A small spectrogram FSQ autoencoder, trained from scratch.
Training: adamw at rate 0.001, batches of 32.
Data: trained on synthetic speech, music and everyday sounds put through simulated rooms and audio effects, 39062 training examples.
Rows from block 15 of the encoder of a small spectrogram FSQ autoencoder, named by matrix and row number. Rows with one number belong to one neuron. Each number is 500 + 40 x the weight over its row's rms, rounded and kept within 0 to 999. All counts start at 0. Numbers have three digits each.
After each neuron's rows are labels from the 100 clips, of 14976, where the neuron reaches its highest value: "responds to" is what is common among them. Only what is clearly more common there than usual is listed. The data: synthetic speech, music and everyday sounds put through simulated rooms and audio effects. In brackets: how many of the 100, against the usual share in percent.
# fc1: MLP up (encoder.blocks.15.mlp.fc1.weight, 1536x384), inputs 288-383
# fc2: MLP down (encoder.blocks.15.mlp.fc2.weight, 384x1536, transposed), outputs 288-383

fc1.379:504574508535551552491551514513465538532544450524507527574531510465439510476517544561504557455480558504477501506502522492503477498465558441491449513500449492451504548550563542557406498415545515457499534485581524538470543516561502460536481496442534512529567522477464522527502514507511550544
fc2.379:566546563518504582516495457464416430493525550483451459519532507474531537508487578522484478530472505501461468520476553473523510536528523497469432489506453498537510525571479511514478550487518520498547558422454450516493510498442495504534527540534470446532444490477482548484481470498458498497
responds to: speech (60 vs 25.1); dry (52 vs 20.4); distortion (48 vs 13)

fc1.508:500538503552458497515521481546415546462481477580463564484449492460509492569538528556498594472448492454498458489504512535542552512483521507439491552547425407468510452559505486474584542504459475500554466536483439423530548538473473492492506511508459582477549494505557463451559489533523471504
fc2.508:465554457540508527504470441484383494451519539482527485467487511476413502524521484513500488502481531525465486466547502543423518508483466508515546488547393535455475512501489501470483504497491562504492500536478537456463513473475524498485506520535479498513549433553480460496481507479500487482
responds to: speech (52 vs 25.1); dry (51 vs 20.4); distortion (45 vs 13)

fc1.592:495501426512431442473496415544554485546502472489529467519495470508454488464507473485468481459499511498557484553592493517550536454509531492458524554560521477418428490460477484538488477475458474436544493498500531499468457573460554443456509526433476541457506555538496504487531499519503435464
fc2.592:465473490503507439484506506477567491523509457491522480481482525472495479468514488500513443491540495504583549524542481446515465519526455501486476482498559476441531533477474519525534416515489447417484515477416483474506525466505464517516406505546547501479559474495445540507486480501561434469
responds to: band (70 vs 24.9)

fc1.512:491447520455521464463476547478493546548498499460489487564505403598514511491468540577509485546487412437520546505484519568527577483493472521476474501494457547508504561487526523490484502410503591474530471532421523430481582504439505478543524487496454574469462505508452591489458507436508516531
fc2.512:503489534498411527548422576522492488456387503504501489486519539542503438488518602523523499528432427525454481522468591444509434554479506504525473470516468539451501485514474471487626462538546514498475548534499446407533499521500463474503427509508527508500469513520469573524448472490479471517
responds to: dry (42 vs 20.4)

fc1.328:520564394451520517530465485562615568535554550515537456468494499436490460446501445466494492446471492483497476513495541492515530404496509535583513500507539497567484534498576560483459481499430472572496517553501443505480439478519484428506455454441567521506532434469505554512525456536557494541
fc2.328:482468504391495495476559483523528465462505473421500503484422484485492458504528532513488461529432524484480553437520447398526533510602523543450462479579578502554521372538469505524467589484490468509522500492478431526490521525549507514498528518490483504513505460473454540486524478507514442487
responds to: band (56 vs 24.9)

fc1.380:483434420537460452508546436518470437546466526428511454507471438486508476503509474566507508461490473473467502555500514471488432522494490459398497490489540552540485515499576542469518509421522452505489446524462528456465522434453504476483542441491506561514456432466514549465428531547602558537
fc2.380:419467483419563501531474504487546526506557525533546516550488427461476550473475479541498469506479531446427488494464510478533442531476537517531478550409466481524465469493554558512446557463482517528424503490521508511514488476483523586547490454451450496516424488555530591435432522452436457415
responds to: band (72 vs 24.9)

fc1.527:412529545440537520514506522552472539518502477524548451401437421484551449495548456484533509530554555471459499419492540599490501512501512535502453423534493437471477562427488402535433537503518455486458508544480527517393471452457473513520509449512536446501437504547476537469495500487447553504
fc2.527:475532532483487506488505524506509496494480505454505492523516450551518499526487493500512498462492508516469458473514534533497505481477481469518463527518507505473470523451559504481508492468484540466444523543468500539541557538563493410487518516481502541464495506495498484524512513514522542468
responds to: dry (57 vs 20.4)

fc1.288:499508533523529432513493486463462553474489459549535498491481501512525524548534517557527476489485484502473532571464509538475520476487481471477551473501404537489494473510502508466502547509515517495475476530480477416496458540530612522447512476422532465530499499564509476509459415563470476521
fc2.288:496435503491522521527458471472408523496510472591485479508449526460475577520441504465581497448480538484493504444439524536496545501513504484507457503548528550529473475446478520513493547504503520522482443484527475505527476507452498505506477473449477479443504525540500537440468508479446603469
responds to: speech (61 vs 25.1); distortion (53 vs 13); dry (50 vs 20.4)

fc1.71:543436470511450538465407462548530445537474546500486490526480466522518538498473468507459431535529485375475525510487510588514487409451494490540479466502539593492492477459512472472510612460508497475461558501455457477496486540514542520513533434485477544540556511512462450542503543451516558543
fc2.71:478557471459496463448469467590495503469523468517549530509476565445555477504456499481503519535473528503525507518455574476528446537503549427515545491536502478556488529469439459495528463491456494459524484519542541457508545456506510545534512406476517487637486503511502516494489393557419565507
responds to: dry (48 vs 20.4)

fc1.59:493482463512509514405483525502577531556557554492493547517528486508483495501456532532540526523501434531564452502479539443471382506523491464539480458507512567534471534498496509490486479531511535512557501479498510543469495484526461479543485429463522485554448532506478499480563464500496555490
fc2.59:495456441477504541503518541590566527543525538439526525451485497524470504539479503520519484523524426533539488537469532436523346532515469500574448494484530513554524500501481527441531479520524532515519491475515471556524493493482497513517545482511505435494489502512510499465518505486463540492
responds to: band (53 vs 24.9)

fc1.639:483536482580501386516487515469437516538575486466521495463514531500504513472513467499508485581472483495493486481611551510498551446522423473535496470589529461518553523527442519486529548539491513534443470516453500469515551553513528459488494505517444498533529423526521521480451507526502514499
fc2.639:511492575531557504545447506508538503497512520446481467428498488498534523510501512487463478476489498419527513446450565554487471552553525537538497504514492478497459515509489540590398555478459535500474458522551546437517563501548570417435477533501510583541530489568542572494497574442552550521
responds to: speech (73 vs 25.1); dry (45 vs 20.4); distortion (40 vs 13)

fc1.759:475496565519506477478532497451494430430459419481485487445454529512550479485508452494472490511452429502490484448453468567553512526508443440472500586490496582478511483466424495506555511424456509495472511511544483473467456480409529447540500493473505485436479403417487490465419509559445548518
fc2.759:466476515488486538513509528479402447549472480461496472490513472517574486480496462477572510453435509545527557452493460516444531608542471430527462482508497489504513464413502434493479518451553482421483484536465508525483487544490566562521491557523476463464499501443573405554491521594493530530
responds to: distortion (52 vs 13); dry (52 vs 20.4); speech (51 vs 25.1)

fc1.275:445546428508500505495564498519558462444428521474453496428468513475494490525503520550392472511527498469495452535510476521506491468436500464465496447530605515493474567520505559512505471438486474455523478498497492553517446593410482557489437515586481559544452533556513441459488449494447558528
fc2.275:482388482525526544521467461517525468475453489507526402521430450538509469461495598528460550614495499482513549451556539444500441455486497479532480549542532494512433512505487554468504517472462411453510522396520475499483567418487507544504519476564533564480485477553519448506540447519505493557
responds to: wah (30 vs 12.9)

fc1.742:495490452551527524449484488580517512551418468505476540490499469511561513488527475571480453546446574571506506467464457546471498548493459494519520578500556462494507513422509451535524599494425489531441485506478515488519529525496487620482541501483459497478465574467507461440497512542489490452
fc2.742:493457463470497488500493490471535507524460457421513509494493421449502444441471415488430475525492532507495556471468526527556533565514402635507488549542534447532546584476542553497572485483466517500497516464468468521487456461475507425505511512534507481520556516501567481514508512533468495576
responds to: band (52 vs 24.9)

fc1.149:507472507565533493456449508481489479443503507504526507489536525548506500527518526551524487472460460498505548467549504572560554528443496496465456452477541450458580440547557528558519444479408539558443467480501469502576419434499471448529438539490436549476514552551537511488459522530507536533
fc2.149:478491462545430506455542463508466513488468522477529555432435521536475563433492536442484523470543455502520450485466533511447535527559543556531543507512487536462544455548513527492491505502544496439487519523523557497480504484473548490466522456490497566496523450549561493467583535525528473471
responds to: band (54 vs 24.9); dry (41 vs 20.4)

fc1.692:424538510488529497461458510526532514433467468512457520482561442464511466454523445499445515453486521536472448499551454561552503465485453501526492487488485443479544491435508447434507568486469567525562512520542516480516574522535554522490458487499505483537550515532528531535446431562514475486
fc2.692:507503516471428497529530462469420451532501539526523503470470528511395545512520457460488506490515512504570566499463487577586480574526459475477508476453516491490456484525501481528518513443542517526565539502443508502530470455462449535453476551485476456521480506530530516532475520513455498499
responds to: speech (65 vs 25.1); distortion (50 vs 13); dry (43 vs 20.4)

fc1.245:533538548549527506458534509450477480460541483448444496533440465511454507463490469500503492500502554484465514579542537524524559537461529549508458537517484543466459473538532545491437526517511478483460497504507463455511470472504534492504420435464440532490469506461513487533463447531528507496
fc2.245:486487468595507482470537520512431509473507499469441483479460513526516529499503527448503499524559535513486481457531445554415534577477455514472547478552476498464469463422497467484487566480532533429526475495530454475496535490534541499502500557538553470537499490485491519462503482449435571526
responds to: distortion (55 vs 13); dry (48 vs 20.4)

fc1.299:554553498514470465484471618541471484502457519500492491568524466485514497479454522518450522455550504512516483444452492531531468450439485517510527493520420510477464443557526525484564532515455461484547536577480465546485505518501499550546454518505440554525514452483535617528442401516489442561
fc2.299:518497517466519515500482516465436446533464521491561472437548455483476520456443447487558560446477470534519415493466472516485529496514486446524556488489502548524494536466436470526509503445474455572491479492608536509541509481453528483500501456511463536460411503523504530517609446585391498507
responds to: dry (41 vs 20.4); distortion (33 vs 13)

fc1.10:544449503548472522503499503463497530494536544484487428551459472481520525536500501494455531502515577463513527468484524597533508504511463537529480517531477483460512532532504485454486528498524530524498505507470485505476487526490555472509500579457528480440518561446539508426478513522443481525
fc2.10:464502552420473514549554576511564574537568544440559508504458488559456420506546473456460474527525515442456484535580552498553481487513457495557506536506552520502480522488510512494479506490503543470519494504456495562523527507511461498508523492535529534463478473464519494451450462508530498454
responds to: dry (44 vs 20.4)

fc1.102:477497509497499483522523432511464515379479527568483520650502518540420500459486479507479502484519475474504420508470496517515576501517480498485467469438504505500487507501520543453451485503497479467541494489444455469508507514470452481567474463501502548503509480548477475519445464571458468547
fc2.102:520511500538489479488482481452381508471551549621489513483397476471558530519519569512535504434469505507497420514501502506489584487490499463471479493582446484496485514556496463486503516568583536518481458517513522500505510547458484437551490557548471479496464524524473434459497502527447462512
responds to: distortion (49 vs 13); dry (47 vs 20.4)

fc1.43:498495460485510526490521532476484539523588590481376486411509519457487511556467407458517532539506522475516434498596581513463486512467504440520534468533541518464521434557543490513528502478442462497542490464503461456485565502549520509481534482559428535530498519512489469516472540518532469523
fc2.43:524548476519477515398481490493508580482530525398474521466582535438476532462533460502516544511503539486510393470573605426471499494457497537508528498528554463512513500482498480527565446534509438542471487523469502468459559514501457497551477430536416462552520531485455473511528523528557530506
responds to: band (62 vs 24.9)

fc1.518:456554565463519462496521474448464452416492502480502492462506463500471532525524537563416491465469478482456460537479522590521549497518555501432406479488489492489464536516506512410472524542484428533495540588512455497497492535493519507513464503470469513520450519459545468495451524478501458539
fc2.518:460531518509470498516437555428438542472510560548556463521510551408552536498470513578522509439510519595504503486558553526529432509517496474540426512533459501483542513475471466463556535501442475549572445545475490523511526510538527551565546572490519571435497524450503497552469513475427584505
responds to: distortion (52 vs 13); dry (52 vs 20.4)

fc1.225:457540495544560518482494482384523537466490474499476486442500541406482499622437437492516506541476478424489502489457540515508493435477502543501441429470485548551468405491514558468461484451462553538518505523516499508490496480561487398536435523551483498505533513449504527487473421499569494545
fc2.225:486515492480475504481472501494528493498486484505516531501486470486538514498520546444528512552521523444495461483506502485581518436485463538577472481520479482457534490521470494514494511550507496482512542485444475503454510549488462506509497524527452520470452469465451460468543505508532534530
responds to: dry (49 vs 20.4)

fc1.369:516510518508537507587553523475463455485507489558547511551473504498572469569530506567478539512515540443499503551528529553503538461482465549469535483521490503491467478481438503473464552532523523511507482563516490479507509625469488470543443513417544554467485433529533500480466446528522479505
fc2.369:488630558457499560495506491518428534542573561536541506475510515498440472530560525480535492530557471544487500442398496524487558506497550480491523522460481472561494553543520409459493435453503506485508443483535455506502501559508539556501464500568527482466512477511472393519534571512518557506
responds to: dry (46 vs 20.4); distortion (37 vs 13)

fc1.499:498548508545462568565511488429458579556441572557524564505513513565539506498514497538476575453529508397483497484536510512548546478454518477512443537436459501471560533553529502477508517487472491540570420519528526424450547511544469471547569460484556506474439554529565447479548499559505530473
fc2.499:488497514525561508441486519489443478442470516503489475471482495471433580491532495497521498516503522461530540453460506599528523517500514580541468510437533488512557566478529533457577530525493503484495449516559464487530465462499500445547470466465488524493458502412525513501510521457493515477
responds to: speech (61 vs 25.1); dry (57 vs 20.4); distortion (44 vs 13)

fc1.625:506531446472511572417471514430474482486630393486467466501532472557477480499475520438478466519520528528527442530473486546569586429500521506518459489493503471428517476505413470464535406471402562459525560539497520482514577450532419500447523502543516542490501509540549487622442472506465527458
fc2.625:514583499475473504482517536531481517500513446509479533549445551539516520483533529485580466518577404496521581557438467519571599559471508478490432521490600460484492552561523419518464498514497522469518442449396503414483479515545486562485529520538500507502447454501491477477523509542537497465
responds to: speech (51 vs 25.1); dry (48 vs 20.4)

fc1.348:483511499491454501553522526451534533467528525484485532513514519510603575458501524456502499480473521570472491471395522490477516517446569571526463466514503509565529399496496506476542520511481469539529440506583500434581501508585501475525525490485537505540549572511512486482474476543433514395
fc2.348:525549509426548519444430481503487529525471449485499501435547420489471441471528479483579448563564498530490492548454445508480492477528515490508453465534536556527464483475493559427537541510536464486522472456536539504531477510490523514478455464524437577564486541491520471496554518529503404521
responds to: distortion (46 vs 13); dry (46 vs 20.4)